A small segmentation model, trained from scratch.
Model: arch convnext, depths [6, 6].
Training: soap at rate 0.0023, batches of 256.
Data: trained on drawn human figures in many poses, 97500 training examples, 47.8 epochs.
Rows from block 6, named by matrix and row number. Rows with one number belong to one neuron. Each number is 128 + 32 x the weight over its row's rms, rounded and kept within 0 to 255. All counts start at 0. Numbers have three digits each. After the name is the row's rms in percent of the matrix's.
# fc1: MLP up (model.blocks.6.mlp.fc1.weight, 960x160), inputs 0-53
# fc2: MLP down (model.blocks.6.mlp.fc2.weight, 160x960, transposed), outputs 0-53
fc1.412 077:213172148094100182145110078111188137099118115138141158147166079140088135133130070135098128137089118128132145140130147142142156113110101212150051143109056178088141
fc2.412 108:106165113187169144179156127086123134129121132212133108177168148126095138153144113128091103128111107124122116175134135080176132088075127158140085158094121137130077
fc1.413 094:108077097113180137129129090132178144169166132130126148105158142153155126149075179213124152097077138142150131161046101176130088057146150146182172120110125156121093
fc2.413 089:122040149200135139154114078122079121163190126143142159149114169093131066156105099145132112130131117140130145083100116102099087092090162145093107166071099144101136
fc1.414 101:155166131087157145164140092131113132134109157170135110190146148137127100185126158114071150081116171088139058193125059090132189157126117132124168149164110117092128
fc2.414 081:131092078144121040132107161144176106178103166125128175092105101122159114117188070145151133130205075167122173046116134169128134137195168157136140120121116091131129
fc1.415 106:100095177138158094121173173167120120079162091112159152112150150115132109135117170174162159095179146105178163159137127128095100145113083087118121105127095096159117
fc2.415 096:147075117130071087040137114111122061143137137078100087094118086097149100170113124102176140133148143150079111088170134106147154124157101105121107152156138128131140
fc1.416 087:160143070152073142160093129121112085125131152154139134124118095177122156088142209140158089147092089143133098103098158160168069192099135114117102129077170152128117
fc2.416 118:109155177123178129171209129122160146163130127250128150162136105166140132166152151126172156132109106159204124147112175099162200081118088167129123137089068161159075
fc1.417 091:159112069122156140125148133079097091133141148095169114190159194127153090139101093126105147086102156126049096115109094220129115118112185123140141168115149144124156
fc2.417 098:157111057090212104035082144115067073118108155128084087108159182152183123072120146106085145130141149093079135121062114124158133136166121114126137133133130097150143
fc1.418 102:122103024122148207139087092109131121137098146137116131146163117188089135123167099042112080141080160129105153084096145192135126114164113177104124166092139118154141
fc2.418 112:070183088171155134139111126125147202150184100192173161178155137128113108169160129126167206091098133181169115121058118155216110124137154171140134151153166081117091
fc1.419 081:150154148145118122140110108123103130145114092120133126148118135167116083123058203119091096131091170147176175126176100126080158048106165099135111168143170127132164
fc2.419 098:099119096144140091155149103116131135132093148151105025158149136131115168192145092120131143129116127166188097183162116160162152151075150149153065118176100170165091
fc1.420 119:115139133164090143106149146122100166120184106179102079215155125115102128100114133139167120148099134152120155082122126121147121054113138086181121141044215129142109
fc2.420 102:133144124169126180118088139101103143104102134069130113140106122090118067141139114153134110111117147100099145130186084125103124186121177071116075107130101136113140
fc1.421 096:091149173140093073120144137104167126164156110117137175126098187120105184091129171173217131164085117144118115133149156101159137113131101182182133165094151126147137
fc2.421 112:130156172143144175168150103112140216201127116200144108198073185154136149206124083105149121149089133121172089192142146079106167090142135110111117126165101146169114
fc1.422 104:145153126124122122072139170119120128168175115104137219097114085171108167151152138057142151137129145171157082127135104088081113087130127142137155105129154133082165
fc2.422 103:179132117093114132165125155153163121125104115087102095139125115137154134074142133158117170093130143086050173097164074101117101123149130062133126200110154111151159
fc1.423 082:144135093180124168106076149167180090155097135127094106183098081140105135160113113105143203147179150130119053177115081127134187145153154138167100135165184097121139
fc2.423 088:195104089093117139140067118167179168127178163087139114154158181115128149199166092147109154141106124102093165154154080131143135111157141188133142124163129083094074
fc1.424 108:144141158163143167127155206151110119102136075130155118119153156055151115194140072135173137139161104150136081134098114070159133158106135152068175100108173059086136
fc2.424 105:147094124100091131112163133181153120152122124181175097125095053119116116170180112131086167175161097111131171115167097139144123146106135094152078091154124174149106
fc1.425 105:137148078119105114129090111098101132111156112169208156118123120161096180107135116118186114143127100078117181119079166102122137109163100144090099065255116082127159
fc2.425 094:112147142231097085143137187144046099066090115113172095113105160175234109104134134141077123086149176114121119110183074117114086072119181129176095158141114157155141
fc1.426 097:128103168102169131146140176122118119101118138145137141159082185082123097153137092139168186149093133157074115116131077071181132113142085090147109062090193089162159
fc2.426 113:116153194123131097189119089092148150127101105218030074192111099125134066122155129126129168153116158128064097156121145067116146124049137090147108161130124093136151
fc1.427 102:114149135101122125113115156163099087132154147141165137092089146128106147185107115138169132079106175124091178100128151104049100171171129169116125050080138116103176
fc2.427 119:133068171100140098129191110133102119147076103243095120148136120106102084128170120183178169140095138103125122136139163084138101092107099162115127112168133123124037
fc1.428 095:115146126163147082132133066130123123126047142102072111155141142153145110104105163136128152078097075102147108126141157105114066133086072172185141165202089141140147
fc2.428 097:174133156133128109050132146147137131140171074067139146136141123126133183095046153094110170189178143140081122074173083092140051127171097126141136154122122072133090
fc1.429 106:136150143100101154119097195152157108119126121169142143114136141135115131096069129076128154154113079121166130083126162151133064068105107133110115174057193102110163
fc2.429 105:084121098113140096106095173137153142146124155121092134069086110211131046143198171082147136122100121143165110128086163114114208128175102072111145101160119126178188
fc1.430 106:106141125098244175115102129086130175143107121153118146073118111117092163117142128131084104101155128139105122085128138114100147086108167141150139179115202140168101
fc2.430 095:140167130152161118106086115126109094137152175054129146129155138133167094110082181120133053085139115070167121082133164160083072093109146141100137177098136127047141
fc1.431 108:088102148200130149186121152096071119122106153145153137181169134142152123142142114162146188087086092103105080118113129194063161126158099157160159113110103132160083
fc2.431 116:144135143141059119079073092114164146146110123174140138183142059144072186128141114114167156120132068157111110096123137153117142173037116110134137127168086094131053
fc1.432 103:059142107182109168143134117098113105117104120150142141143108152194161084111157130150069102108167189133124115136115168219181123117106125139128109060183124132115081
fc2.432 105:084104117104116211128105122090152180128088155120132066140091117109146153112163126147170073185145146169124149112174129104145082170130146139136143102164162136132216
fc1.433 106:107094134148122104159153181123107153119156098102145064184162145142117142136034096207118156103198114156130113097121108137141225085132108160066111126150114114148123
fc2.433 107:109114148166139151176157082155146132077125154214071144137172106175138127142122161129099132133100110106135124202114143134131185191106132140153063086162096075062081
fc1.434 102:117103153118119166092113130086124146061136111102190118089136076156128095150142093117124092155076129145113196136134109092108141103102193154044158145052175178111124
fc2.434 101:103118143123132126140185134130081074083141201187100096101169085153117138103097098138132146124101168129120139124093117154123085103130147127120098144151135028086125
fc1.435 084:127084115135145057166157079118084077077125132106126122169186052140135149080145180185127096160135139128128099087131111134151156122122139134119069158142150163072138
fc2.435 084:112134032094171073107148153145192160118105065097137125149116115160156128175166131142082126101151164109122139158072157150083073145164124126075163129162122069054172
fc1.436 106:082068101130102169158118134169125119150153152133167112153157109106083154082127102057160170128094159142148198099102082154143110079165122163153179141139087090128178
fc2.436 101:115091114126136111127082112179153071150194109134095114121203170126174170073048119130144077069140077134122102114107081125104170096149136072112149134158112073136126
fc1.437 098:135178130103182078124131124093052149171119169115114096113087151132158158210130145164189132115178144087144177121101150093134206136183128141102110121134084175133143
fc2.437 092:153108093030124127097146136068094137127137155095112182087173185143084098099121116154106150181201079069091149181136148081135083122126094102143131134138127173076158
fc1.438 111:132055155100169109123159172095141112113090099173133158091147184094170101104073127148071173183130093124061156123063092106092107147162123124076124147150123115139116
fc2.438 116:109120169134165096127153116110181209126071121191145132162065104101129116179167104136187100089114134116246088171125146106128150125119164197160121154147112149166088
fc1.439 098:112107100116120124162113107119104130155157144132192209167149120147089164154110051159157167080132112130149097059129150127143144100217150124084137186161089147118113
fc2.439 103:112112137197152126124141138198153102096136143135181159077127139188139174082104148104125087143175149135188108186101075078148145104154121202178079129100122181103033
fc1.440 104:126181136089104084113164092131173087104164165132151244129141149143152125110152167158115202155176167116104109173068106101133138144097111144178139107086170132123137
fc2.440 097:072116131090132143144144109100100144164140150081159182188107072135185140092097074128069153131163127125138150175140095106102132139103151124099103142103199117166084
fc1.441 085:135091119117164143113102081134130130096114103167091164073177125209130136135108121115117144152193106127144088149106119132162156067095221100121127176174204086111129
fc2.441 086:090127175175124148163120103127154113150108151125156145199136152134118149096091107073145152117108098149181206126219090147127108131136197119121108117135107148130181
fc1.442 107:126118079156193173110114135129084124102204114141084147187131125139113148068113175135191155085124166140142101122021151116135120135158113102095091136166149131075169
fc2.442 114:110143138189139156084217165152177119119110162159115177139173099166147088141127140235146123072136174124172176119182125116137120123156125174168121167157101125102102
fc1.443 108:126173120101144146122117066103079122099105134120075097130160123119148192112074107111149176146108101108153165090175174149206158154119116088179126072205087154118098
fc2.443 112:186054150106138074089110141144110108122110224122129075088144168087155130086045107121106180121128138090186118046110164148129138117188082121152159109108144129132104
fc1.444 105:120189140091131089152104159156166124132184138103100085145050127176120096105106053125132132104114186106139107080105101165197163162122181131137189154112166124103144
fc2.444 088:159134125109161057116119117164114055158209088149124105133122058211152119121144175108145107131164046194120125099140125158115170090121123129083162135151081145133152
fc1.445 093:118174124121135096087124098132125160106126229163142133111072187119157098132133111078112087147196127172145111124178107119153156085155160097131128149154105184125143
fc2.445 085:162078103111134168132111099127107135106129096080080085061127055120039123111120118148116165141113117133175118168104120092081165144151069150118149082180111123181108
fc1.446 121:089155115127121031180177157129086134149160187091149168142108127144132116141085112146136089160094121124148113085123088117123129055066129145124159157096144112116160
fc2.446 109:103154088116132091115147113134164131125120151134130153161158050133122070136147117127174148112138144111080091125110105135122098159154141119130129145121167124130190
fc1.447 101:155192147088155119098138107090122079147125133122112163127162118154107098141134152088149146151104115119129140132183094076124125165104091126080141139167144150106140
fc2.447 103:093151095143123120070184115099109161119112148115135175074126150143125130161130070135200155096099158106064154119089183124136117148051129085125086085200116143142095
fc1.448 103:168163144134101123130076144135092168174071117147077091128123138074083187070147174103139082203109110111167158141147107141092133143143115155166184113131122117174158
fc2.448 085:155105111179141123128076164164156117115125185108180096147106073064137125141119128122095120137204064140193116168116095134115086196107036139115086108148169195166141
fc1.449 113:143152149171124072130108145124161156105183123113158111195096141122130118134150115086112039181111128146166088126151125075077179109119145099182159109100145069126140
fc2.449 112:138116123116101134112142129103107201169097153138097159135126166108101158073095131081186160100179071175128145115079157100124161127117121108095164109223111070119138
fc1.450 113:113083124100191136139153089160102143172086182129150136078133161084115119142128117078176089100117104141135108135073069148147106132063146093152159149137155088093148
fc2.450 098:144069164147130127101103132163131099175065134103128130066067094112150185124124069165115088131123145161181057099150138093175082110090128101126168094162096132152174
fc1.451 085:143119082106108151132132096069128131148093111167178128101175081169113169127075145167162155186143125145112131058123123102143095146118134132176162161166060193114094
fc2.451 101:098151143167141139151110090154152170104135165122148076142120089134063146073098108110081176157128127091114153139071119109165158148101176099157139073116140128086043
fc1.452 110:128124112127167103133125145142116170064133148134140036127150112166141135127144113108119076138156151126120133135142183170110159108062102172136164125172140095128155
fc2.452 104:155108113173140103177145140132055178121110121073137140133122131111091174099100086098157156111173148153135168110118062097111075158146107133164179063149101076099109
fc1.453 102:131140075120144175159135109117159140170148152118133091103126187129128111147143131114112113145165144127163163139118149128107081160141170127225118119116116145105125
fc2.453 088:179070117150113255133146133125107052095161109129149119136125097088153090108129134101102067145070150117117091179131171156123166139069075146115131116114137070103152
fc1.454 097:113127060091072073111092077167165107078126165126124120146146102132143140135146150200112139076122124135166119064110139116036167122087135134209167177141157097094134
fc2.454 085:142120166138156095167098134140136124079105083130107109060128187146156087162115133110097086141089182110123159135119144141124126148137169130078115103091118097118118
fc1.455 094:162085130123119164174163153158144147158174099147159133127100152147068164134140069117162051054110128121135090111096143155123139194117119105109129076113093102111117
fc2.455 111:119176159132156105133140138129197149142066113167115114198112118129096094202163132139156185107117205202173159185108141183226129176154127075154131155166156191114117
fc1.456 097:109150160072120092149130070057096111186144186115154124128127109152167135096185051106105098123055120142149089113120106120110144119100120112113213119184141141178151
fc2.456 099:064120117099107169093095119142157128132135113128118110153164190124148114121154108058147118158118160143118148163086086199159085143100103062127100120167124176164140
fc1.457 090:181124144137136055138107126072128099131122085130093091081148135102182096118078117143153136107111074118081150106136158061134169073153148139122094151155158132146092
fc2.457 085:141118065094072129121118153212120129102091120193148143162143136159129138090137154152106035086101125094074125157131116119136114119135116163075133098157163152096130
fc1.458 102:137129085121096133113129157141113102157094115162148138111099069112098119106137122121106127116109155136128090202098073152164144206072191131132176120152083129158108
fc2.458 094:148130114125143165137125129113139225147141177051107124148099199095167128109092103108139149091125165128070154131190110118120139084125163138140150143139138075142132
fc1.459 102:154111113133149133169098101146134139093110167127101116146110114142086076124148160111123126158179204155154132149120093111092159127098136099157128117146155106140164
fc2.459 107:166199100152209141090139163123115168109105084155106162107123162176070129181171123198169127140102118111087148105134163117112161122105120186140121128151103084124104
fc1.460 111:118098133119076095105131192038108128076090107143127111183161160119102096165131091111103062167179117140154094095182120128099158042163085186107177149135104156143141
fc2.460 110:115095097161107132136115095130128152106114115140174155104078154125143103045125080132105135154176083114156119138165129098113119075193153174133115111134134099152127
fc1.461 103:155156131076132102109153128120105131098092176116133178103155134155150173131121108101119154151108208124161068147123059185120154153088145139047143124133105144152140
fc2.461 103:121165081088150127123091124141148112103141124148108078147102039123079099107183122143072177160120176112188109124157124158138132119093115151130124080086156132186153
fc1.462 126:167156127111163096107162118088117151097115161124171151151115049080131132163128075067106086051103167164128097119118121121191189126065077123110145154101163154138124
fc2.462 114:185085134136097079075133142110152097138025153156102086158127132091122200127114125148119119097118153157104101113149164071166102087123154170124116131096093084130102
fc1.463 076:059109074147136136100180128127159132084088139169157090170120136162098108163114142173144129146128070086110137129146202099061129079150115171129197140168185149129176
fc2.463 113:098138156184135134202172087145187157115110123242129121172124129136109085167182148098111085173075107149147131199082145125192164117160139144151112140116150110137121
fc1.464 096:160124117158114100160115146146111172111117071119182142201113068049126080150150139234124105078131148116099139101139121148187119158130157134174130101184139126055161
fc2.464 111:131151144131139122182101089106138149139133144166122139181133125097164130177184116117195132113109143115185172173101130073098136100110150149113143168109139169156131
fc1.465 103:155154165095144149131121140099176103078095083106155134089125150195090172160124140166129202137148175124157129165136097081152120093059119157087096085132134130107132
fc2.465 089:157105185120145113176110094118143061094170168183139126161093083119084118200144117174175169132106165168131178147149147100129110087079159195146149167149158157149115
fc1.466 102:180102109109123088094137067136167122120108182147088083112109174127116172116164162167120149084132093101137121105140154125101107143126122162110120104091103146171154
fc2.466 089:114161134113139154140072115132151110117115163102134108065099137166157129140132123148090149130186136086134120108122075171089056137128170169124094118058157087144138
fc1.467 095:075102086178218119172122134179081133144146111106157151150196100131163151137148196135111121091149114127132095142163154084115106149151130110151059134157149155117070
fc2.467 094:146131130118149135100174111145082104136137160048076184117108127130091125073106120146114121144136139106085147078111158172102105073112075105107112192163101116122204
fc1.468 084:104133156171121131164167088101133148068136167069079159169040144076125147103107141098175171087115085124080147078143171085180132145155185182156164155102136142081094
fc2.468 084:157100176163128087074111130117132121140156090142058162123169132103073140096132106102123119137084126121091168115160149142102123063189122161090138125133085122174095
fc1.469 115:109073143116144159141226090138107139134127110114102154159143077114119157087150100085142128167159150160132135098123127145231125092100121175143169100159102146141157
fc2.469 094:209121064126112098112063135134162111149092076070122099137099177207194125116119192175112134153114176104149131151125123160134072139178096154076118135180119077081116
fc1.470 073:191137110127134143135171092134148099112159101156168134209126088132078112099119150118125145169119138138104214086117125108130136111174109093194095116080143151121140
fc2.470 113:112184163141131151152181118133144141129119107241145100146169159155121113167197125099124125130092118133219115203107181119141144087145143108150128126113115138139108
fc1.471 096:195170161154141167122137106184114127123126135123132086197160144106150176098137164120135161172131202099155118097098124113092192088158089153125152126066171135103152
fc2.471 088:148097131079171160138091146140137123073186128101126090109146064130101112125161157121098119140125167089085132140213126091094143136176123069114152187145100103127161
fc1.472 092:138086123111183145111174128113077120141102118159124129107174120127117115130116074140163084192138157168147118049155133143126148092084091131043203096145176089176185
fc2.472 115:059155095215123149220210093155184168191139113180157118165122104142116136094174140133123139071125125100177115185129214109108185110145117105148116107111125177100166
fc1.473 112:039105068087144140117119094128214069097133127158101136134083091150138121132128224136172105131176143130159110170119153084154138114109121111200159127126145083137158
fc2.473 112:086144150188114122132164105152105118108129143180126100145129161122085133146135095113148158164100098122104150119138174162181181122094156095142054075169099202141144
fc1.474 110:146143149184183104132098115168132155057080167152131121156122114191152093109125053145064066133158149085128145119158150125146124122097140154115189096131123147138117
fc2.474 083:119086190125105166117139091148136096060192086086106140151121134102118117117136171137110090146164123120112139052142129148045036125125137204081099110083129127097149
fc1.475 101:162161160090147129077128121121096068141151158163163166147110108127129115130147117084109114112195109079156106134137084129107145089080097180079152139148127128164144
fc2.475 094:138189135133187117125089156136102150135104105101158139185111208130130108162163153107157133196169109111053099115120182093145147124090101123137192161089114120164048
fc1.476 102:162200140121120137117137134160092071077117146130151134184140142108102088137138088117118195132204156121111131116162179111137109140151165088110140129137138110087094
fc2.476 110:082187135124133140152166107097221131144150097224142146097155102087100135187148087120097110173121122112200058190116121154127169110101186140145097127165127128109056
fc1.477 113:137073154152179064109097077056126117148174143157137116118152123080118144148145156150143146094202120086139130097086079042168110104120096182144095176123141144101103
fc2.477 097:111106139137110065128084154204147171127162091099147106117045123127116169081171125136115143133144090134162097088108187143085165162071090146121145145127098133125146
fc1.478 108:162148112105139119113171210132145146175119211132166125119141114103131112158136126126165109155151093161131104108169061126079097136141097149103143129090117118092121
fc2.478 091:160073126088116131134110113177142194143151150066069090108156107115128151091042138125150176079160174169099121095095144145117118169143088110160124149166158194142122
fc1.479 100:121122132130123117148089154106099196105123104120152052148102161170111108128152062161078197067145171129160163161123158100053139089100092150106065153123138128152112
fc2.479 100:132150111149139158113160130088158099141113139141130112153147086127161099053132167138230148073152138127127101154122097103184164168166148157133113154131132118156149
fc1.480 088:121174118150137108110135103155173105133123131144111124140171088178086157174130108109161083157109112123186098129094121141137128135157061112114124153135166123175122
fc2.480 096:137161114159141089179113109128160136117103169130122096123151061105106175143119132063083041169135079126179168141136160070178176100126120171139106127157131122117104
fc1.481 103:100131157138136120059149125101111115149130118130121086138103158123135170128067132147125126053175160120102086118084110125106101060103167158109155126115110113115126
fc2.481 101:159131065170115143159121152099151146091104167086085146160064097095165120152120117202142162127169127182123111148125109159118145152088077162133156071134130160180204
fc1.482 101:192083085131126150080152145105122126065168090162124126105207073114112126162154145196126151126101072086112086117097111154099142138091110175119122068142113157135113
fc2.482 101:117126108175106112138156148092116142101082153164121125112080105110203128090103094103118138159152123159095118124164166086109112127136131035185168084107130117177155
fc1.483 095:111187170110126110126138116080133126123174112154189107130095114096163167096107125104084129188101141115138141145141085104093074113143132135126177085137134156181106
fc2.483 096:112137060162152112151154158076158068112211144200114152132122130100065145117082131085143124044091139123130143106077148096068163117176153139176106109140120165156111
fc1.484 098:179150194147083100119140101101196100131100135104132171103092130153143137108169108094124156198096114159129197154117173140119152140115117099022157175083094120114146
fc2.484 098:125130121119044097125111104108082084157161165072114155182152115112117117114144129166141119112176121159123145172210113117160109102097140153126125104145126152141172
fc1.485 121:078164112137166108079166162095118142133140090142029159123089101195149126132100134136126088154052195154096128069158154092158171119164120119122127166085148094093127
fc2.485 110:122161135102167140157138127132169119140131114110121190151207165185114146102199073170114114156125159175074110076150121134158121129100168157124122142109154105148048
fc1.486 098:106097103130151116109147112098160158137100155158169126172135119062105096131159178096095104163155078134157141082049121119077132139116103146131118152111161113160110
fc2.486 093:102143164091101071150121161182116156140112139132141119150130136064111120129122145153135122113161079072134089092148137057146169109132139163109112172095145131113071
fc1.487 097:102154157119122178126145137091077112158143178174087167137138143088151160118132189181131138085129062134156102187113135102148115153121109097162121139107129125130098
fc2.487 083:109100132133122110074125118121154140147126130126077170112085149107151205133066151214157159129169108084114113133127152143068084107107140080106133132116102109100146
fc1.488 100:151122102117120139095130142091150197130122114149133075210115169060138145129100128185128084090144127119169182176144131155162086133165125133121078119107053114127112
fc2.488 087:167103177104178106231143141118125201099112236099084151159144142059177141161139114107129155115123126157130091128094123116110119128112085094175153184145126200153141
fc1.489 109:150174154135151112166081079078086099160140124128115105141156136113133131080129177167103138107173087147110160129130125043145138139154141112190145125110144122145098
fc2.489 095:108067109164172082074141128143095125141088161116063115087193133124132150104050164137142147113156156145132108106136115061093081099191130141077102146119127097122115
fc1.490 099:154083099157135176148146134039162140127161152159095049126117137182095207079081140105160077098126126137162113131130134079108140136153162108160154125081125165095116
fc2.490 098:118146192149128159175152090110126172131132143067125145131136133135145136143127128139155125082137108137085078166167151119118152129190120112130137179125143120187123
fc1.491 095:205149118179173085132143147139108152121162118178115075065129085148124116084066129174125147150172161091175113185108117112135130067115169149128170143149110124085047
fc2.491 086:097075075172125148124080147146139066138101155133062132103136141127127083150084110125104104112127142100139068154132193141121148121108154153117162113118098102107122
fc1.492 106:144178088147157112091072156063129103124161154153104113130122229139126134120101118130093046128040121184177188123155114127092132128134129148152055039137121121139119
fc2.492 109:170123156133105195202168095105114152099103078049120077130145106088126118095141128117151072143113151138111112182101177157126170136106146097110036073151132085123116
fc1.493 109:166143127078181124177122149118140157099115154157150093148168125166109117123102146140164131135085089106146162108132109103075082149177162120123107117134086114173055
fc2.493 083:176084045113132200114112116117123114087130146117158149154082130092049054141122096098140119109104100131096164121109087133113159105133184110101126149130074065131099
fc1.494 084:122134117111077144077115081113112113112132094109137155120121126140091147161116124071108053186146155053084170183102060154120132151131114133202093114125126157088104
fc2.494 088:145108182098080119203127096118148124088128107110070155080159128154147197177163098124146142083181155130154086206140185110127131157157096124124066126131194148104106
fc1.495 093:111177109156100078123111165104163123086133106128144178084119152053142024125101134160119163121114132063135166158152095113100099178138152155179115135048119109195168
fc2.495 110:124165133140163134105130121129147149145114084163122142155142127118092095131185135127104130164106132109089116178107147138127151107111103120103100123164112118202113
fc1.496 100:149078150162149127147125050147097089129199160127131115166164141118163137079139128112157116103162073137092157146108133114124136182168146107136105106154091116170124
fc2.496 095:136119106096150124084186161149080146119080137059117139038122150182144175157183108211090096121133186094179078145138116097146116100158162132147156125162124073107108
fc1.497 099:113120083123132142123163123114112159077116120156129208125135143165099106164099207106132144195101129179130142091100124145110082144180136061145118148124147126155129
fc2.497 095:213111059117113096091112146145155131113113129087138127146151118103135097096134120126121155122145134111118136070175087100103088131204161141099161102133108068126174
fc1.498 069:122119089140186175104139128083099140144111157115103187166137166149123114181108176165165164119093109106163127082107133084063154043122125112091070125169217149117131
fc2.498 116:115155164169164114161168107114150181136101109232129115188147117129095118148174129103107140148065132156191128203094150143148145090105146142135092135142116132145107
fc1.499 099:131126089139065084107170087111128097144095124114138138082146134111134120132136105105113091068174146142178166114080167109124140132093151118098123115125119167095099
fc2.499 084:152166113143096164128080135132047146133111150079152178141173135176093137100138134141129099188178115115156088109139067121097124130155144156153115093096170087061122
fc1.500 109:163141127079124066128127110187097151112145151119121160144112128117106117107080157074171077175172179136137141178134122137111125122121130090090155193064148107143119
fc2.500 106:105101174157158128123128114137104120108075160118109100175150078123085164157180081155117125163109156096122159100186183132120143122141124154127115156139150074146119
fc1.501 102:150128089122117102147108153171111156131187123157152111111059151143127171164133162093102155152173156120165079121068105132132185024140166160089127109043123109123149
fc2.501 085:066116117141141145137153177130115065143154149171116189165117165153184153125082134073142179124135157161156183102075110139145087153117103182114154142132113150085100
fc1.502 090:117153125103202124150173111100152146166171159114080085101125114123094135101109125126200140101124136160128148116094146122151115152090077171130113089155113144127083
fc2.502 082:179109078038119149111123083052167129120189101097056115095111135114072143090112123085082111106151127096087120083126074138133114086117190121137142141103154061106118
fc1.503 095:098160150110127081153133152132147156118145131129141126148141161153150095091134120097170060154157132091195166138133088155123114126125034136201148130125137127133123
fc2.503 084:080135137108129123123142131164164128142145106077076061138086125160110146180151132147161101115174104078134119067075162147123136085186091117059130107098148117116103
fc1.504 092:154122143101148101098159049143110136122100140171174179068114093146110156157147148118162112171167118108168069124115068105123107069134152106115123195088115115139123
fc2.504 082:165153118138132109172097116168160096137134111106084158162157149131113153118140136197088104083156122147108154125095137088101078158088115057092184126100148098091109
fc1.505 103:144148130106049097092188175165145127128141148149177173156152119078111113163124117093130148136145199155135083140105124172119119147122110128146130173169149147120088
fc2.505 094:088101134160131144124179128131114160110109145115103100064178111080164117140128133112139125118085142144128152096123120137129123169089165139153157103100128135132101
fc1.506 094:097086121153109112110108138015151097119095136098130121129154115113135116142183178169122127152040111093069202192149164143137155117140173186096176115143129080108110
fc2.506 101:069130150119074102156110059117160187114125106178089148165104081044075084106175140062146150158106089173148127166119103201140124131153173066133121100213154144121067
fc1.507 116:133090150083082144135139141114144134148074103154136129149131108168153141203094114135063088127071143166136071085145125103046170127127112195149138138116091143137094
fc2.507 112:132113116126089154109128075101132181163051162105074083141120199107138105058154090086137165124154118146148118147162129138155090131181134124137129168142150139142107
fc1.508 095:103104201129137101122108128063191138089107082141212109135113141145130124157141163113159103124112138076129116090101137145123160120102075143144092111087134160103070
fc2.508 118:125144116175133065140183092132166173174164192193151108158128145168112111102160131149046098087165078126164165069140130187073132103116095132129120107069069164140171
fc1.509 112:154174199121117064074108165148095126145040119127130093154139081133172134143091118115099109176165093117137087106123181096171085124137121119136102130174112088096141
fc2.509 100:175125081110071058152085150130128137105178130148185148114131177161185115124080158087136158103131104108131154065117127174115152142142065135076135147147140124096113
fc1.510 106:106125122131145165116126126102142111137127129133115133142150090165115120106131144133144068064138084123143178056123142122137117122096191137130041072053093141086163
fc2.510 101:089201154153184090104148097094141145147120178193137145145190052165145116120166101106123133116132144099125113176150133114088129127070111137130113150178162134117150
fc1.511 080:123123129096136113109106107166155120108096151129146096132051147065123141124187123139159112147139076124181135116149134092152166113102107119199130183139137097104133
fc2.511 070:117116072116138124131108158166110102114142100112125157097120120111145125075100164169132065122097114158115138066142142127078081110125074180075099143117120145139156
fc1.512 083:131115199112173066136097123138189146192160147095168136145148146055101164152105148136146124118071166115122102072132113131176125067075157163107150173125114173127074
fc2.512 103:087153119085177103147159117159146137150102109138124130188138121175170113201116122100085146103136139138173159171104128197128121130153141146164140072101103155170125
fc1.513 101:051140095083130130148114079121193184104155137151091174169120102193074146136112121165139077118184170082106169150071133093142124120143133182134184130158088117137108
fc2.513 093:118106108056112117064114100133061122147121113061145170113110118128180108187102110112120093150161122090116130105112117116093123094066121166120142119115126156142148
fc1.514 104:199094139168143086114104187072123120113099093200168148121138058115110106097113112121194153147151082175083111146103138106134179122105088076167129101092091057131108
fc2.514 108:113216189121147145124158103128081093099061132194155159136147119109116155114201114143137112114126148146123079125122120116175158052155105142160092124135152176154122
fc1.515 089:130117074118114159072107102134153104120115160173116148052100134120082157121142111057159138138086162184152160199137083164127100067081133150197126124125117091123153
fc2.515 079:089139124100157090140136110120035163114179071145086110109111111103179111140099173187104125147146112082153145080116116098145125098126085137104127133132166134118159
fc1.516 106:142087160157156089164137138140087152131210114083126118116141217120124123116089085196141138119170141102152180086045107119050096120178157142118147088176132142122136
fc2.516 104:113091120165139056078163153114121113114076150176134129105135153102104125137123118169173106151073107122146077127155183114121116102146142209116136177141153141160066
fc1.517 075:136129096119135138073113203150075172106129058186103171146122125118065123111109116082128115126071158128151074089142066072126079128123154102159094141141155101134108
fc2.517 120:134169165136141130153185117126148177143132110211114108159135130151099116156188106116144142180102122149197140158101126127183106107126090134136123123134109133149093
fc1.518 109:137141114140105199119121151094125176109131219169155119177145084148096114178103142158148016108129083107134124087062105124188114145179149126160125160096157079120146
fc2.518 096:135168137191136167148156101176214096120136096128118139148224150169150122064143124111147138130122186121124121114185125139104135104139140131102151130172146070146114
fc1.519 096:070147149124100105143153148113114153133115135111097102149141146094130126113174128070064157127109099039111140165096097119062184129089131168181157113097128131153166
fc2.519 081:137051111062078162096104152095136132124156126112096133113139140143095179030130147071113112121088127111115162149138126138056111118179107141095121133147088125154106
fc1.520 108:173099105109156042144138147142109134115123179125105148179103155118129151178099078155075082130165114142118154080096146085152111145100109159129113147177162166074141
fc2.520 118:119147202128126169156124139086128116096128133176082089169156074181121135087149132115172140116108094167120114173145099194095121130125115090121100200112140135135135
fc1.521 101:146106191119159112105144120104123101109199128143141131172179210094123147131106095152133153105149111157184149121116132092150186123153112114096106202145178169102080
fc2.521 104:112117126117156124144126133208148166126112164134136165134166073183148144111100134117102131128107165139159085086139136156094125111087130174149124191114123122108067
fc1.522 103:091130127131194051144128123157121111181181144130148146123127130091122143105119173142098098163179149132133125089145095128079158116126116125148151090161141137116205
fc2.522 109:131188120160144106110173105149114136076121093163151088155156116121100117233165144121108129130143087109100146156107179172145163153116122107122128096102079156088088
fc1.523 104:103137182197154151134099105083138113125064113136097070174107177129108132133109174184149101131132133103093124167074078135103103102122078172168148129084118130104141
fc2.523 102:104130165085189098161101138117134176136113120129106134126103139105134120160083111115117138106108175101143121174110095136181101147086166155114139167140150184093075